config.yaml
encoder_arch: "mobilenet_v2"
model: "audio captioner"
dataset: "songs of 200 made-up bird species, synthesised, often over outdoor noise"
train_examples: 39062
time_shift_ms: 100
n_mels: 80
hop_length: 160
input: "mfcc"
spec_augment: true
win_length: 400
tokenizer: "word"
vocab_size: 50
encoder_norm: "batchnorm"
encoder_activation: "relu"
encoder_channel_attention: "se"
encoder_depths: [2, 2, 3, 2]
encoder_kernel_size: 5
encoder_stem: "single"
encoder_expansion: 4
encoder_widths: [192, 192, 192, 192]
fusion: "cross_attention"
label_smoothing: 0.05
decoder_width: 192
decoder_layers: 7
decoder_norm: "layernorm_no_bias"
decoder_norm_position: "pre"
decoder_activation: "relu"
decoder_mlp_ratio: 4
decoder_head_dim: 32
decoder_fused_qkv: false
decoder_bias: "none"
decoder_qk_norm: false
decoder_parallel_block: true
decoder_inner_norm: false
decoder_positions: "rope"
decoder_cross_attention_every: 1
decoder_tie_embeddings: false
init: "trunc_normal_002"
residual_init: "none"
optimizer: "normuon"
muon_scale: "original"
lr: 0.038
momentum: 0.95
nesterov: true
orthogonalizer: "newton_schulz_5"
adamw_lr_other_params: 0.00097
steps: 6300
batch_size: 64
epochs: 10.3
lr_schedule: "linear"
final_lr_fraction: 0.01
warmup_steps: 120
weight_decay: 0.04
adamw_weight_decay_other_params: 0
Rows from block 2 of the text decoder, named by matrix and row number. Rows with one number belong to one neuron. Each number is 128 + 24 x the weight over its row's rms, rounded and kept within 0 to 255. All counts start at 0. After the name is the row's rms in percent of the matrix's.
# fc1: MLP up (decoder.blocks.2.mlp.fc1.weight, 768x192), inputs 96-191
# fc2: MLP down (decoder.blocks.2.mlp.fc2.weight, 192x768, transposed), outputs 96-191
fc1.594 096 [106 129 142 102 175 148 132 168 117 134 108 110 129 178 102  87 144 113 119 165 137 142 152 115  81 115 133 117 152 113  78 153 144 129 145  97 103 155 144  70  87  96 135 146 185 113 118  92 147 147 115 170 114 139 150 126  90 120 120 102 151 163 185 157  96 131 129 117  83  96 130 106 137 101 141  58 165 126 171 117 123  95 135 123 142 128 151 123 110 117 127 119 152 144 147 151]
fc2.594 114 [117 138  95 148 154 159 126 122 135 148 136 164 162 110 143 143  78 130 148 131 120 116 156 166 135 103 119  98 139 174 154 143  79 144 121 140 179 154 127 153  85 105 133  71  68 105 141 130 147 120 153 113 114 124 121 106 113  99 158 154 137 105 118 108 170 141 196 125 108 107 111 103 127 106 118 140 151 125  79 142 146 135 128 168 134 164  81 176 140 128 124 127 137 130 109 135]
fc1.595 084 [120 176 133 126 155 111 129 149 145 132 158 128 136 124  91  96  97 167 113 139 148 130 142 113 140 149 154 110 131 176 145 152 108 151  90 136  80 118 114 101 154  85 134 123 126 128 140 197 144 148 136 146 126 134 111 146  92 112 152  99 131 160 122 122 136 133  82 110 116 114 102 108  97 170 160 135  79 128 108 147 141 126 130 119 115 128 154 106 125 138 123 120 105 129 161 140]
fc2.595 077 [107 118 161 123 134 112  99 134 124 143  62 102 142  94 203 122 103 134 122 140 119 138 147 102 118 108 150 162 117 105 108  98 123 114 114 119 154 151 134 149 164 194  98 143 100 135 117 124 151 114 119 137 135 151 147 117 122 130 154 120 166 138 104 114 106 152 122 137 147 160 133 105 160 108  49 127 137 119 132 124  96 121 156 141 174 110 113 124 157 140 118 199 201 124 129 146]
fc1.596 112 [170 107 114 146 148 147  73 141 154 143 155 108 130 149 102 115  96 120 131 100 112 156 111  87 151 155 156 126  93 134 171 108 143 119 134 136 132 161 110 149 114 142 146 113 124 141 133  95 118 103 126 184 128 111 141 126 115 141  91 133 128 175 143  78 147  96 130 131 148 135 143 112 142 120 102 164 123 156 151 126 142  94 146 128 172 121 141 138 119 143 115 138 119 138 126 102]
fc2.596 116 [ 95 115 119  96 104 104 171 155 148 138  94 115 123 106 156 138 124 143 160 121  91 129 125 107 124 176 129 140 115 146 111 132 143  96 144 145 109 147 139 150 119 126 128 131 153 134 114 123  89 130 133 122 172 105 113 131 155 150 145  83  86 109 118 111 111 137 103 125 147 108 115 171 137 136 106 114 115 129 116 115 111 123 186 149 123 171 101 165 143 151 122 126  55 187 136 132]
fc1.597 089 [170 172 158 130 124 123 103 101 151 150 167 157 105 137 101 101  97  96 112 158  91  97 135 138 128 162 135 102 105 106 122 131 116 170 106 132 129 109 150 155 111 139 131 109  91 102 157 110 144 116 122 141  88  91 120  72 103 146 140  87 176 127 116 114 130 150 157  92 143 148 173  99 136 139 110 109 119 111 125 126 163 123 115  85  82 125 142 107 127 152 103 124 125  92 120  95]
fc2.597 097 [ 82 117 111 134 129 125 110 141 113 134 116  78 151 117 150 168 127 108  92  99 129  96 118  97  94 132 119 154 129 157 131 126 104 119 106 152 137 137 131  69 122 109 142 145 144 146 132  96 146 125 142 120 149 125 126 103 131 105 122 193 139 162 126 109 155 116 103 152 158 100 171 147 141 144 134 148  81 174 113 144 126 139 156 136 125 160 167 123 169 145 169 151  99 112  98 209]
fc1.598 097 [123 138 118 113 115 149 162 106 128 153  84 114  83 136 123 132  82  72 160 159 112 113 150 153  84 138 129 133 107 123 182 155 115 154 135 145 105 153 125 179 139 150 126 164 109 108 138 154 103 100 123 153 128 134 163  89 188 100 117 118 119 133  85 112  90 144 110 100 169 115 147 169 139 133 128 121 127  95  87  96 112 139 129 140 104 155 106 105 118 124 166 126 111 154 144 118]
fc2.598 115 [134 128 161 159 117 124  96 163 116  96 117 138 160 129 134 126 124 146 134 127 112 123  88 132 125 140 116 147 144 119  87  50 129 155 145 123 124 119 125 105 164  30 109 114 114 140 160  97 167 105 144 133 149 156 106 142  66 160 131 139 131 130 160 139 189 130 113 129 117 145 144 101 121 149 132 132 166 142 173 139 126 123 134 120 114  94  90 165  83 144  82 120 136 136 135 123]
fc1.599 095 [192 143 168 111 153 146 123 131 124  67 133 149 102  77 111 161 112 134 127 128 199 156 133 121  91 123 132 136 142 121 123 120 154 140 136  59 120 173 133 104  88  94 143 166 132 106 153 150  97  90 143 144 134 129 126 139 108 118 137 126 149 112 124  95 128 120 126 117 147 106 146  80 138 125 111 134 149 137 142 135 141 121 128 129  97  98  87 146 130 162 111 125 174 102 167 142]
fc2.599 066 [142  97 129 149 186 120 126 135 108 118 120 144 117  88 124 122 147 138  85 100 133 105 117 138 155  66  94 131  82 131 163 135 110 160 129 147 122 139 113 172 153 142 127 100 118 118 150 108  96 103 153 140 166 148  95 123 128 109 144 123 177  81 141 102 131 151 174 157 135 146 163 160 126 152 128 125 109 104 111 123 138 148 110 133 121 157 145 126 126 138 110  84  97 143 112 139]
fc1.600 097 [143 144 144 145 130  97 112 129 132 140 122 165 113 129 170  94 119 127 128 103 128 160 124 119 138 130 104 107  87 129 102 134 147 147 131 136 124 159 128 146 101 124  99 138 117 139 103 121 118 116 109 137 161  98 132 115 140 155 143 112 110 165 147 137 141 129 159 129 116 126 151  96 139 108  97 103 149 142 146 110 125  37 143 188 126 145 158 151 141 188 123 137 123 152 154 168]
fc2.600 059 [116 128 106 131 120 104 137 100 135 109 140 124 130 143 120 132 143  92  93 129 106 108 144 140 118 130  79  96 145 162 171 106 116 114 124  82  99 112 136 174 160 148 173 137 139 102  96 162 122 147 101 114 118 136 140 133 134 153 160 137 152 127 103 141  90 124  87 160 118  94 142 144 131 101 142 137 200 128 139 109 134 131 171  90 146 146 130 138 112  90 112 126 157 114 103 128]
fc1.601 099 [ 85 149 110 167 169 155 117 115 136 125 138 183  94 161 157  96 146 153 138 130 147 135 130 139 177 101 112 142 104 143  61 148 128 132 129  87  86 114 136 116  96 137 153 123 165 149 119 132 133 129  94 156 129  89  85 104 109 161 127 112 150 132 117 164 124 113 122 146 146 101 180 128 121 107  89  75 121 140 132 174  97 164 114 154 148 150 148 119 139 180 126 130 149 134  94 159]
fc2.601 094 [150 121 133 111 155 155 137 137 138 146 139 152 146 105  95 152  80  81 137 159  82 109 105 107 103  85 128 109 124 161 118 107 130 151 134 128 189 154 119 155 131 160 104 145 123 153 103  95 120 106 115 144 108 145 142 121 205 134 113 118 138 148 140 158  81 118 102 136 122 141 163 120 142  69 119 136 179 120 107 141 135 128 149 108  94 138 100 116 153 126 161 119 150  79 121 130]
fc1.602 100 [110 143 120 148 125 127 152 131 102 153 112 110  93 117 124 111 138 141  87 135 134 118 168 118 159 179 124 123 105 137 114 126 119 140 126 110 135 162 152 127 151 104 112 122 134 128 158 111 123 147 145 175 115 113 122 138 112 127 104 142 129 125 138 165 128 132 114 140 157  96 145 100 118 100 117 106 140 118 143 154  89 119  89 126 120 117 132 159 140 114 158 158 162 119  61 118]
fc2.602 091 [147 110 121 129 109 128 107 137 133 170 113 126 136 193 116 115 110 141 135 111 143 118  89 115 179  72 114 118 120  88 143 126 138 141 162 125 166 129 118 131 143 127 160 154 142 136 134 130  52 113 157 148 144 105 145 155 116 138 155 144 122 137 155 144 136 157 133 169 142 145 129 138 167 179 151 145 143 107 141 130 136 146 105 153 137 139 136 149  86 142 121  86  77  99 128 119]
fc1.603 104 [112 118 120 105 146 123 125 128 112 146 133 121 144 130  89 140 128  92 126 149 110 162 124 137 119 129 157 140 128 105 179 133 163 133 130 132 106 126 135 143 119 141 147 125 140 161 105 157 114 103 156 104 102 114 117 106  91  97 117 122 123 106 146 140  80  84 130 144 172 102 113 145 140 136 120  81 126 127  84  99  98 112 137 130 118  98 131 133 137 182 137 158 161 151 151 111]
fc2.603 128 [ 78 146 112 144 168 139 100 139  96  89 144 137 122 156 115 130  95 115 149 118 126 192 104 145 140 138 149 126 105 159 116 132 155 119 149 107 144 140 170 118 109 101 153  83 103 157 154 110 119 116  93 114 145 152 121 158 129  97 179 146 117 153 101 112 153 137 152 142  68 144 111 125 142 146 121 115 145 117 120 145 179 140 146 151 133 144 122 140 157 104 127 120 161 141 128 120]
fc1.604 090 [ 93 131 103 107 129 106 118 137 178  97 109 109 159 119 139 101 165 144  68 113 103 105 115 158  95 129 154 149 138 109 139 102 118 110 120 145 136 144 119 160 115 164 120  96 123 168  85 162 126 121 134 141 106 145 130 114 149 125 112 114 122 118 109 112  85 172 128 148 143 141 134 118 154  83 150 130 151 137 126 113  99 120 113 103 144 103 141 135 103  95 100 171 124 119 146 137]
fc2.604 057 [132 165 139 103  63 126 150 109 112 122 141 145  90 122 122 158 121 108 159 141 140 159 173 121 139 163 109 178 158 130 150 123 116 137 149 143  76 131 100 141 137  98 114 105 140  98 125 147 146 130 106  93 157 139 115 123 140 101 171 177 150 162 150 109 121 132  95 143 174 144 154 120  75 125 181 104 153 107 105 143 156 141 132 116 110 132 113 114 125 119 142 121 141 158 112 148]
fc1.605 102 [148 142 123  96 112 101 162  86  94  84 108 149 149 105 116 108 131 180 141 121 146 154 140 146 125 138 125 131 132 106 117 106 158  82 117 131 101 145 116 104 109 154 143 144 115 135 124 150 115 131 106 145 171 146 146 168 151 137 136 161  90 126 115 140 160 171 196 145  98 116 127 147 138 108 137 101 139 112 151 111 138 116 145  92 118 129  78 147 108 138 143 115 122 167 158 157]
fc2.605 092 [100 140 102 159 119  83 125 168 137 131  97 119 111 114 130 113  89 113 139 149 140 109 124 127 176 132 133 122 169 144 114 175 133 126  92 137  57 141 148 168 162 151 178 152 115 121 110 169 166 126 164 150 131 104 158 131 129 123 107 121 138 137  98 117 133 147 120 177 164  90  98 120 125 137 136 159 151 145 131 104 116  98 166 158 107 120 132 120 123 129 129 141 128 105 135 154]
fc1.606 068 [170 123 118 134 140 103 123 119  85 140 137 135 129 119 169 103  93 127 170 163  80 162 176 128 125 155 126 123 113 159 111 115 132 134 103 161 122 134 112 142 143 137 127 160 127 142 150 102 151 147 174 129 148 152 132 103 114 123  82 134 153 139 154 137 111  83 112  94 111  87 182 120 143 100 120  77 103 161  96 122 126  79 127 137 125  80 140 104 121 135  79 125 132 139 124  99]
fc2.606 054 [138 132 162 129 148 149 114 131  77 154 118 112 134 124 176 121 171 146 113 120 121  81 151 127 157 119 136 103 138  95 137 120 143 163 154 146 145 117 104 118 128 116  93  92 140 143 147 123 137 133  97 138  96  72  91 103 104 169 124 132 173  88 109  83 148 133 135 119 130 129 137 163  91  87 107 161 165 104 169  94 116 150 153 137 139 156 118 114 143 196 140 110 153 159 111 153]
fc1.607 083 [133 114 106  94 163 111 169 128 153 118 129 125 101 100 155 125 116 136 151 116 165 115  97 149 151 114 169 167  96 130  75 127 113 201 137 123  95 119 135 144 138 133 164 160 138 134 144  87 148 142 103 163 110 112 160 132 153 110  92 112 121 101 143 147 140 168 139 105 106 103 124 119 164 105  94 130  85 149 128 158 111 116 123 148 135 124 137 147 141 142 124 151 148 132 135 140]
fc2.607 047 [125 146 150 154  76 133 154 163 106 144 116 112 111 154 117 131 118 167 100 147 110 164 137 112 152 136 132 129 186 143 127  87 129 112 125 147 173 150 117 121 131 143  98 129 113 107 111 163 121 141  98 150  92 112 136 120 127 145 126 118 158 144  92 142 119 125 144 124 146  98 110 131 140 151 159 120  85 116 149 105 180 121 145 132 124 120 162 132 136 137 107 122 120 138 107 144]
fc1.608 105 [ 97 136 159 124 132 112 174 101  96 105  87 126 142 147 102 121 139 156 108 127  89 110 172 109  82 123  52 130 158 162 137 154 146 134 110 156 119 146 108 129  85 143 106 149 133 156 154 130 182 110 148  96 125 124  81 122 127 177 121  85 165 119 127 114 143 149 149 105 134 102 143 108 121 112 123 103  69 126 145 158 100 108 158 131 135 124 118 152 133  96 122 143 113 139 108 139]
fc2.608 090 [127 149 126 136  82 129  71 150 163 147 132 131 146  93 106 160 108 123 184 101 176 151 142 129 111 100 164 134 110 143 131  89 136 138 138 128 125 143 161 126 147 156 171 140 154 144 117 127 129 121 109 137  82  90 112 127 154  97 139 130 138 116 119 121 137 110 130 148 108  88 188  96 110 154 144 140 145  91 152 146 126 136 118 132 115 150 137 176 144 101 134  84 127  69 121 130]
fc1.609 106 [120 129 126  84 119 121 107 101 103 166 103 146  98 120 105 132  83 158 176 142 169 115 127 154 112 122  92 107 144 110 127 168 140 138 115 131 152 125 139 118 104  85 158 146 130 175 145 119 164 120 161 136 150 144 114  98  70 153 135 101 114 111  96 134 152 133 103 104  75 102 141 113 144 127 111 131 177 102 120  80 122 110 101 100 154 161 123 122 117 121 126 129 175 115  68 135]
fc2.609 103 [152 155 108 169 113 136 116 131 132 128 120 156 133 117  81 146 146 127 138  72 147 125 121 144 118 129 144 109 153 145 112 135 135 128  78 196 147 132 122 102 177 143 134 143 107 142 100 178 113 137 110 154 110 101 124 125  94 116 130  86 131 143 168  75 156 173 125 118 166 124 147 100 115 144 139 144 104 163 124 135 115 129 134 143 141 106 114 130 144 128 110 106 124 143 149 150]
fc1.610 091 [133 117 107 141 119 160 179 113 114 129 154 121  94 161 105 176 113 146 163 122 151 132 149 115 108 105 115  89 144  93  99 111 181 104 127 127 119 173 140 143 123 180 126 141  90 145 140 133 121 106 136 103 147 171 118 113 128 126 103  77 121 126  97 163 141 133 136 143 124 132  90 144 178 154 124 125 152 113  85 132  99  93 135 117 142 113 130 104  98 144 133 167  77 130  83 156]
fc2.610 066 [135 120 129 143  95 116 109 111 133 134 120 170 157 107 100 156 158 159 117 109 117 137 124 120 113 112 131 121 169 107  64 153 108 142 123 115 131 163 136 154 138 135 139 149 144 118 102 131  92 119  95 141  91 155 136 130 155 129 128 158 133 128 121 125 124 148 121 117 157 174 113 115 133 157 108 158 143 102 124 139 113 164 123 115 124 130 135 131  98  98 138 144 130 164  98  79]
fc1.611 108 [116 140 132 154 134 115  97 131 125 129  79 125  66 137 136 119 137 103 139 170 128 141 131 145 120 141  95 129 115 159 130 104 120 100 149  97 118 147 131 146 116 137 142 116 143  89 159 162 131  94 117 148 108 162 107 173  95  92 138 116 124 142 129 139 131 114 108 148 155  86 190 157 152  93  98 113 145 137 146 152 183 133 133 140 137 117  85 124 124 117 150 124  98 156 117 124]
fc2.611 090 [111 126 136 118 117 160 136 140  98  96 136 118  86 138 154 109 161 155 125 121  90 125  96  87 114 122 133 143 130 158 111 116 122 143 174 148 108 109 139 104 131  77 186 111 124 115  91 112  95 100 142 111 147 133 129 134  76 123 158 108 147 167 105 105  94 131 152 119  91 164  99 149 105 112 130 159 168 151 121 120  97 121  95 135 121 118 114 102 131 171  94 139  88 145 145 108]
fc1.612 093 [155 140 146  96 129 108 145 131 105 168 141 153 132 113 108 110 133 173 121 164 102 146 138 102 114 141 167  92 186 120 140 108 111 130 105  86 120  93 123 141 107  96 130 117 109 155 115 153 166 112 111  98 158 121 129 136 160 109 159 138 163  82 132 158 144 181 107 152 134 144  74  93 126 105 165 153 121 128 109 122  92  89 114  68 151 115 147 117 132 130  70 139 151 105 182 107]
fc2.612 093 [146 152 112 146 136 125  88 109 125 123 101 153 124 149 134 124 170 122 117 125 175  94 156  99 138 128 138 109 113  97 132 142 145 114 153 114 157  94 115 121 141 171 107  81 158  88 121 104 103 115 167 110 164 122  73 127 131 121 148 175 133 128 150 121  80 108 164 149 149 115 136 154 105 126 149 135 116 113 148 115 130 129 148 171 109 134 150 136 131 139 131 155  88 118  75 150]
fc1.613 093 [ 95 166 133 130 194 128 127 131 134 167 170  78 165 119  82 131 127 136  75 112  83 115  81 129 137 115 110 127 110 162 112 130 154 139  98 160 122 105 147 118 172 148 123 122 131 125 140  96 126 134 136 153 116 152 150 121  90 122 102 135 119 146 151 145 168 138 156 123 131 111 121 110 130 128 119 122 156 129 142 157 194  93 111 141 116 137 145 135 133  96  86  77 117 171 105 138]
fc2.613 089 [122 148 130 121  83 133 121 112 132 143 109 163 129  92  95 111 111 154 152 136 154 102 156 100 136  98 119 149 158 124 137 129 135  89 118 178 132 163 124 117 113 116 147 139 149 160 144 130 125 159 147 139  94 119 122 127  93 129 143 131 112 151 136 114 140 130 106 129 160 156 115 119 154 125 112  87  99 109 106 110  89 197 124 123 167 178 156 100 138 170 135 105 145 124  91 142]
fc1.614 115 [ 87 102 121  92 106 158  72 124 117 135 111 151 118 123 139 125  93 108 119 164 135 107 163 118 135 147 154 103 110 104 157  89 103 164 125 155 144  98 131 118  90 111 122 154 138 116 171 144 124 112 134 125 116  85 165 130 171 149 128 100  72 122 155 120 116 123 115 129 135  91 134 123 113 115 130  92 108 120 142 129 126 125  96 189 165 138 106 118 141 112 127 113 134 118 160 126]
fc2.614 134 [130 157 137 114 113 139  90 129 120 125  98 139 117 104 105 119 105  84 130 116 109 131 135 108 138 166 151 158 108 100 158 157 148  58 121 102 162 136 123 167  92 160 123 110 139  80 142 140  82 134  95 153 146 130 142 109 154 141 100 161 121 128 139 118 158 136 137 169 151 123 159 119 155 137 140 139 129 126 121  92 177 137 118  79 123 121 103 125  96 117 115 109  93 143 151 111]
fc1.615 097 [120 128  96 183 121  84 145 131 117 109 103 101 124 149 121 150  92 130 140 134 148 122 114 115 146 121 124 104 117 148 100  81 124 120 135 138  88 131 129 143 157  72 178 132 130 102 124 100 135 185  88 124 101 109 114 143 122 146 143 106 119 141 110 121 123 150 148 146 159 116  82 122 134 157 158 198 107 155 110 129 143 130 104  85 132 103 109 114 124 150 118 107  88  98 112 142]
fc2.615 090 [123 148 155 184 118 138 144 120 119 188 150 136 138 110 135 147  71 108 104 153 149 114 100 151  74 132 150 158 147 111 151 113 151 117 111 122 105 147 154 129 143 155 181 128 127 120 119 113 105 138 122 130 145 137  92 123 150 121 115 135 158  93 146 136 108 145 124 123 136 133 128 153 123 117 146  99 175 107 116 117 100 152 125 174  78 133 169 121 148 140 129 135 162 148 157 117]
fc1.616 094 [ 99 166 139 158 167 123 129  97 138 130 142 122 103 130  94 112 107 113  83  92 108 119 107 150 155 131 112 136 117 125 151 101 127 123 154 161 128 153 162 158 117 113 124 109 102 128 138 168 192 101 105 138 150 140 151 145  84 151 111 139 116 143  60 160 146 117 102 142  68 156 148 102 150 116 125 165 133 117 130 130 117 150 106 152  68 167 159 118 141 171 128 158 119 132 128 128]
fc2.616 124 [167 104 135  79 147 119 123 168 116 129 118  98 124 141 137  73 119 164 102  95 134 110 104 146 142  50 158 124 121 101 111 117 137  96 100  79 131  97 160 119 190 109 162 144 129  99 106 111 162 121 163 128 103 145 130 148 127 119 144 162 164 125 129 108 120 144 142 102 111 125 137 141  98 144 133 145 109 139 172 119 130 182 136 176 148  64 173 130 136 137 121 127 152 155 114 117]
fc1.617 099 [129 124 155 167 161 116 129 133 151 136 164 140 136 120  98 110 158 134 140  87 114 144 153  92 120 134 133 135 109 129 133 144 110 120 189 138 138 140 121 110  98 117 113 123 118 138 132 136 118 173  68 141 116 132  84 128 115 167 109 111 158 132 149 132 118 125 168 141 118 124 146 105 122 149 121 105  90 103 111 127  77 121 124 118 156 132 124 136 117  99 106 102 109 123 115  84]
fc2.617 103 [120 102 105  98 146 175 135  90 125 107 121 119 133 136 142 146 114 149 155  92 170 118 145  93 101 156 171 124 115 127 118 126 164 127 126 165 137 139 125 120 107 103 135 144 120 172 140 137 112 168 166 143 124 139 158 137 138  86 123  97 109 138 161  96 143 132 154 136 142  98 146 113 132  70 114 137 109  78 147 119 155 106 131 142 112 117 125 148 152 128 166  99 131 146 173 131]
fc1.618 087 [125 127 129 116 162  89 125 109 147 132 137  76 127  79  84 113  70  96 157 149 111 122 137 130 137 127 180 108  60 142 104  74 127  97 144 109 114 161  71 160 137 139  98 128 118 128  94 143 108 145 149 157 179 130 171 109 123 123 122 157 166 152 120  85 111 117 139  89 113 123 126  86 131 126 152 168 125 149 137 111 126  93 107 122 152 143 163 123 126 129 119 118 113 135  91 102]
fc2.618 052 [103 140  70  98 155 104 115 149 126 161 110 101 102 138 178 121 131 153 118 163 149 103 124 125 119 166 129 156 145 147 178 174 143 119 106 131 134 104 143 116 126 130 101 101 130 102  86 162 139 135  80 171 145 116  73 148 132 145 129 111 129 144 140  98 159 126 146 126 105 166 106  92 110 154 100 142 108 125 146 140 171  96 168 154 138 137 100 128 137 100 131 136 161 142 136 145]
fc1.619 100 [117 167 125 108 180 105 106 144 127 146 164 106 125 126 168  74 133 127  99 131 172 165 149 118 133 131 142 132 117 158 166 127 126 141 138 124 145 105 126 106 144 156 117  95 110 174 108 165  99 100 110 117 101 150 134 100 127 128 107  54 128 109 104 159 144 126 136 127 162 126 105 132 130 125  84 103 152 153 136 136 148 161 119 144 158 110 108 178 105 135 109 137 110 120  97 141]
fc2.619 107 [130  85 125 116 157 159 142  93 113 134 133  91 123 105 150 121  92 113 127 166 124  95 126  88 102 128 116 133 129 135 159 153 136 115 119 117 100 108 125 136 113 150 117 132 105 113 100  79 135 145 136  74 112 145 145 171 140 103 163 160  93 126 182 175 135 110 133 141 158 167 144 159 151 155 131 124 131  96 116 122 136  77  74 134 116 151 119  98 105 108 118 121 124 129 111 110]
fc1.620 098 [145  99 111 182 162 147  82  79 102 144 167 123 115 101 132 113 131 126 135 147 162  91 123 125  99  88 109 111  86 114  75  92  93 178 129 142 104 177 153 122 126 154 156 120  85 158 123 163 129 122 130 106 170 155 135 157 134 154 120 127 125 104 134 160 130 124 151 107 140  85 120 153 106 156 121 120 133 107 112 148  93 139 101 134 125 114 151 121 156 125 128 130 127 136 131 121]
fc2.620 116 [136 171 133 116 160 100 110 153 113 155 108 110 119 140 139 102 104 146 127 143 104 159 101 100 133 148 163 122 182 139 127 128 140 122 133 103  88 112  68 135 187  86 142 174 120 142 174 134 130 110 136 145 117 137 160 113 141 101 141 117 157 100 166 111 145 155 111 140 138 161 118 126 119 128 143 114 129 131 125  84 112 202 160 137 116 170 101 104 103 145 103 100 142 140 131 117]
fc1.621 098 [ 77 136 125 102 142 141  99 128  70 160 163 124  80 124 124 147 151 119 152 148 144  77 137  99 146 141 155 121 106 127 105 183 155 152 102 100  98 126 111 112 126 110 185 153 127 147  98  93 148 140 112 110 115 106 104 123  98 102 118 141 106 141  97 102 131 134 107 106 136 112 129 147 149 126 108  78 126 128  83 116 157  82  91 161 138 138 109 136  95 129 118 172 152 121  91 138]
fc2.621 077 [137 122 150 133 113 142 143 135 179 147 159 119 162 117  69 146 142 113  87  82 140 181 108 161 136 124 162 119  90 136 127 150 141 147 108 133 137 137 147 158 131 175  98 128 111 179 167 143 116 110 118 153 139  97 137 118 139 104 150 102 108  85 132 109 175 146  78 109 118 119 131 112 115 150 123 143 146 156 121 147 122 157 147 137 132 146  78 135  99 163  99 101 130 183 130 141]
fc1.622 095 [161 103 164 140 151 138  99 126 151 130 147 134  83 105  75 119  78 172 112 135 145 128 112 118 101 101 137 171 116 140 150 150  85 109  95 107 121 102 118  87 164 123  89 101 146 157 126 143  91 121 120 132 118 138 116 167 153 105 105 113 136 122 127 141 136 146 116 133  94 159 136 158 172 160 109 141 148 176 115 120 125 117 139 150 142  96  93 135 133 142 160 124 131 155 105 114]
fc2.622 090 [164 135 112  91 127 115 151 147 139 139 137 125 163 109 145 105 149 116 141 137 112 145 147 131 112 129 149 131 116 118 139 155 118 134 111 115 105 114  84 122 100 150 148 138  85 136 141 113 158 165 156  86 107 119 139 117  49 175 121 139 141 139 120 133 124 166 126 152 175 106  87 111 141 131 172 116 122 107 150 137 115 110 112 111 123 168 143 114 153 110  72 121 156 113 130 174]
fc1.623 099 [149 144  92 110 111 112 121 139  73 153 145 144 107 150 130 125 165 135 144 132 150  77 114 129 131  93 164 161 149 171 103 115 113 155 137 129 111 113 154 118  99 113 111 133 194 144 137 152 148 119  92 102 184  85 136 132 155 107 146 129 142  89 127 131 103 128 155 119 108 103 104 140 154 131  90 149 107 103 116 132 179 131 159 116 148 122  86 170 168 142 107 154 114  86 149 129]
fc2.623 112 [138 119 139 164 149 141  89  99 112 104 112 119 126 146 150 140 106 155  90  97  95 134 139 133 121 130 116 100 109 108 157 151 103 145 114 102 145 136 137 143 156  97 114 155  71 124 105 118 113 164 145 165  90 159 109 150 112 151 122  82 115 138 146 148 126 102 153 134 124 158 162 160 130 124 108 122 176 141 120 120 116 120 119 123 122 111 171 113 156 163 171 115 158 133 128 155]
fc1.624 091 [141 140 163 124  83 151 101  93  85 142 103 131 124 118 119 133 118 126 152 143 155 154 107 164 144 154  99 111 110 122 169 135 142 131 139 123 135 110 116 160 133 146 154 151 143 110 156 129 113 123 168 110  52 114 103 117 156 115 118 119 132 123 143  79 145 141  80 159  92 106 141 135 138 122 119  58 130 157 152 132 113 125 124 165 126  80  80 143 131 118  99 157 154 147 140 160]
fc2.624 063 [115 108 154 153  95 107 108 175 116 160 152 108 134 117 111  82 136 115 111 119 137 139 126 149 149 126 144 154 113  98 155 104  97 133 148 117 156 108 139 150 161 150 120 136 141  97 145 158 162 110 139 164 156  88 203 142 118  98 148 123 109 103 168 181 131 162 137 109 110 156 127 131 142 113 140 160 142 122 150 130 150 158 127  80 115 143 134 107 133 109  94  87  98 128 145 107]
fc1.625 100 [136 123 125 136 184 113 112  67 129 129 141  79 115 149 129 145 123 104 131 125 138 137  99  90 135 155 125 155 150 123 148 179 126 103  98 127 153 147 141 172 159 146 121 165  99 108 128 149 137 126 136 110 112 113 118 148 109 127 142 113 128  95 150 150 146 157 160 132 105  78  77 117 124 157 134 156 132 148 162 111 148 107 136  74 140 100 113 120 155 121 131 197  98 173 136  80]
fc2.625 118 [122 161 143 123 109 108 150 133 102 128 127 160 148 122 108 120 134 126 102 107 163 117 147 159 181 114 117 115 161 150 114  85 143 136 149  99 112 163 149  99 121 125 160 103 140 112 115 101 104 117 116 154 112 168 118 157 117 159 145 154 146 153 116  92 159  72 118 129 169 107 105 143 150 158 168 112 141 160  78 139 142 158 160 128 126 138 160 105 144  99 142  96 170 115 147 147]
fc1.626 102 [ 72  96 142 138 151 138 132  81  87 143 143 175 132  86 104 131  95 148 119 127 103 108 145 133 108 129 116 164 167 140 145  75 137 130 122 136 158 105 116 133 142  97 169 131 138 145 109 146 150 128 136 138 117 115 104  93 122 123 111 104 140 135 109 139 166  98 149 122  86  90 100 117 112 151 132 119 134  76 146 131  91 118 111 114 193  97 192 160  84 107 121 118 148 131 112 133]
fc2.626 101 [143 170 143 156 147 112 137  86 152 151 106  81 124 116 143 140 152 139 137 140 100  69 134 150 122 137 135 176 146 146 172 156 185 151  92 128  84 118  92 119 133 156 104  88 111 163 130 107 120 145 105 126 144 147 154 128  89 150 123 136 113 133 170 109 116 132  80 114 140 162 129 138 145 101 174 145 124 107 130 133 128 120 140 129 139 183 150 103 119 117 146  77 114 134 135 122]
fc1.627 102 [123 130  66 122 161 127 126 151 134 152 137  90 100  90 114 128  89 154 109 189  98 116  92 126 146 121 177 129 136 109 150  75 143  85 112  85 142 140 181 140 124 141 107 119 117 139 112 135  89 131  87 135 108 140 114 141 167 145 135  86 113 126 106 103 128 128 134 144  93 129 153 102 131 148 134 107 120 164  99 112 133 149 107 124 182 162 116 123 110 103 139 177 116 156 110 162]
fc2.627 115 [142 149 109 147 134 141 134 113 183  77 101 148 137 127 119 135  91 175 155 141 138 123  77 148 128 115  98 134 122 116  88 124 157 150 129 155  93 130 150 127 144 111 130 170  99  88 103  90 135 103  97 135 152 123 136 152 106 142  92 123 159 172 117 113 107 130 132 151 126 104  65 166 124 139  95 161 132 118 150 121 104 136 162 178 120 142 164 106 133 131 156 142 143 101 103 126]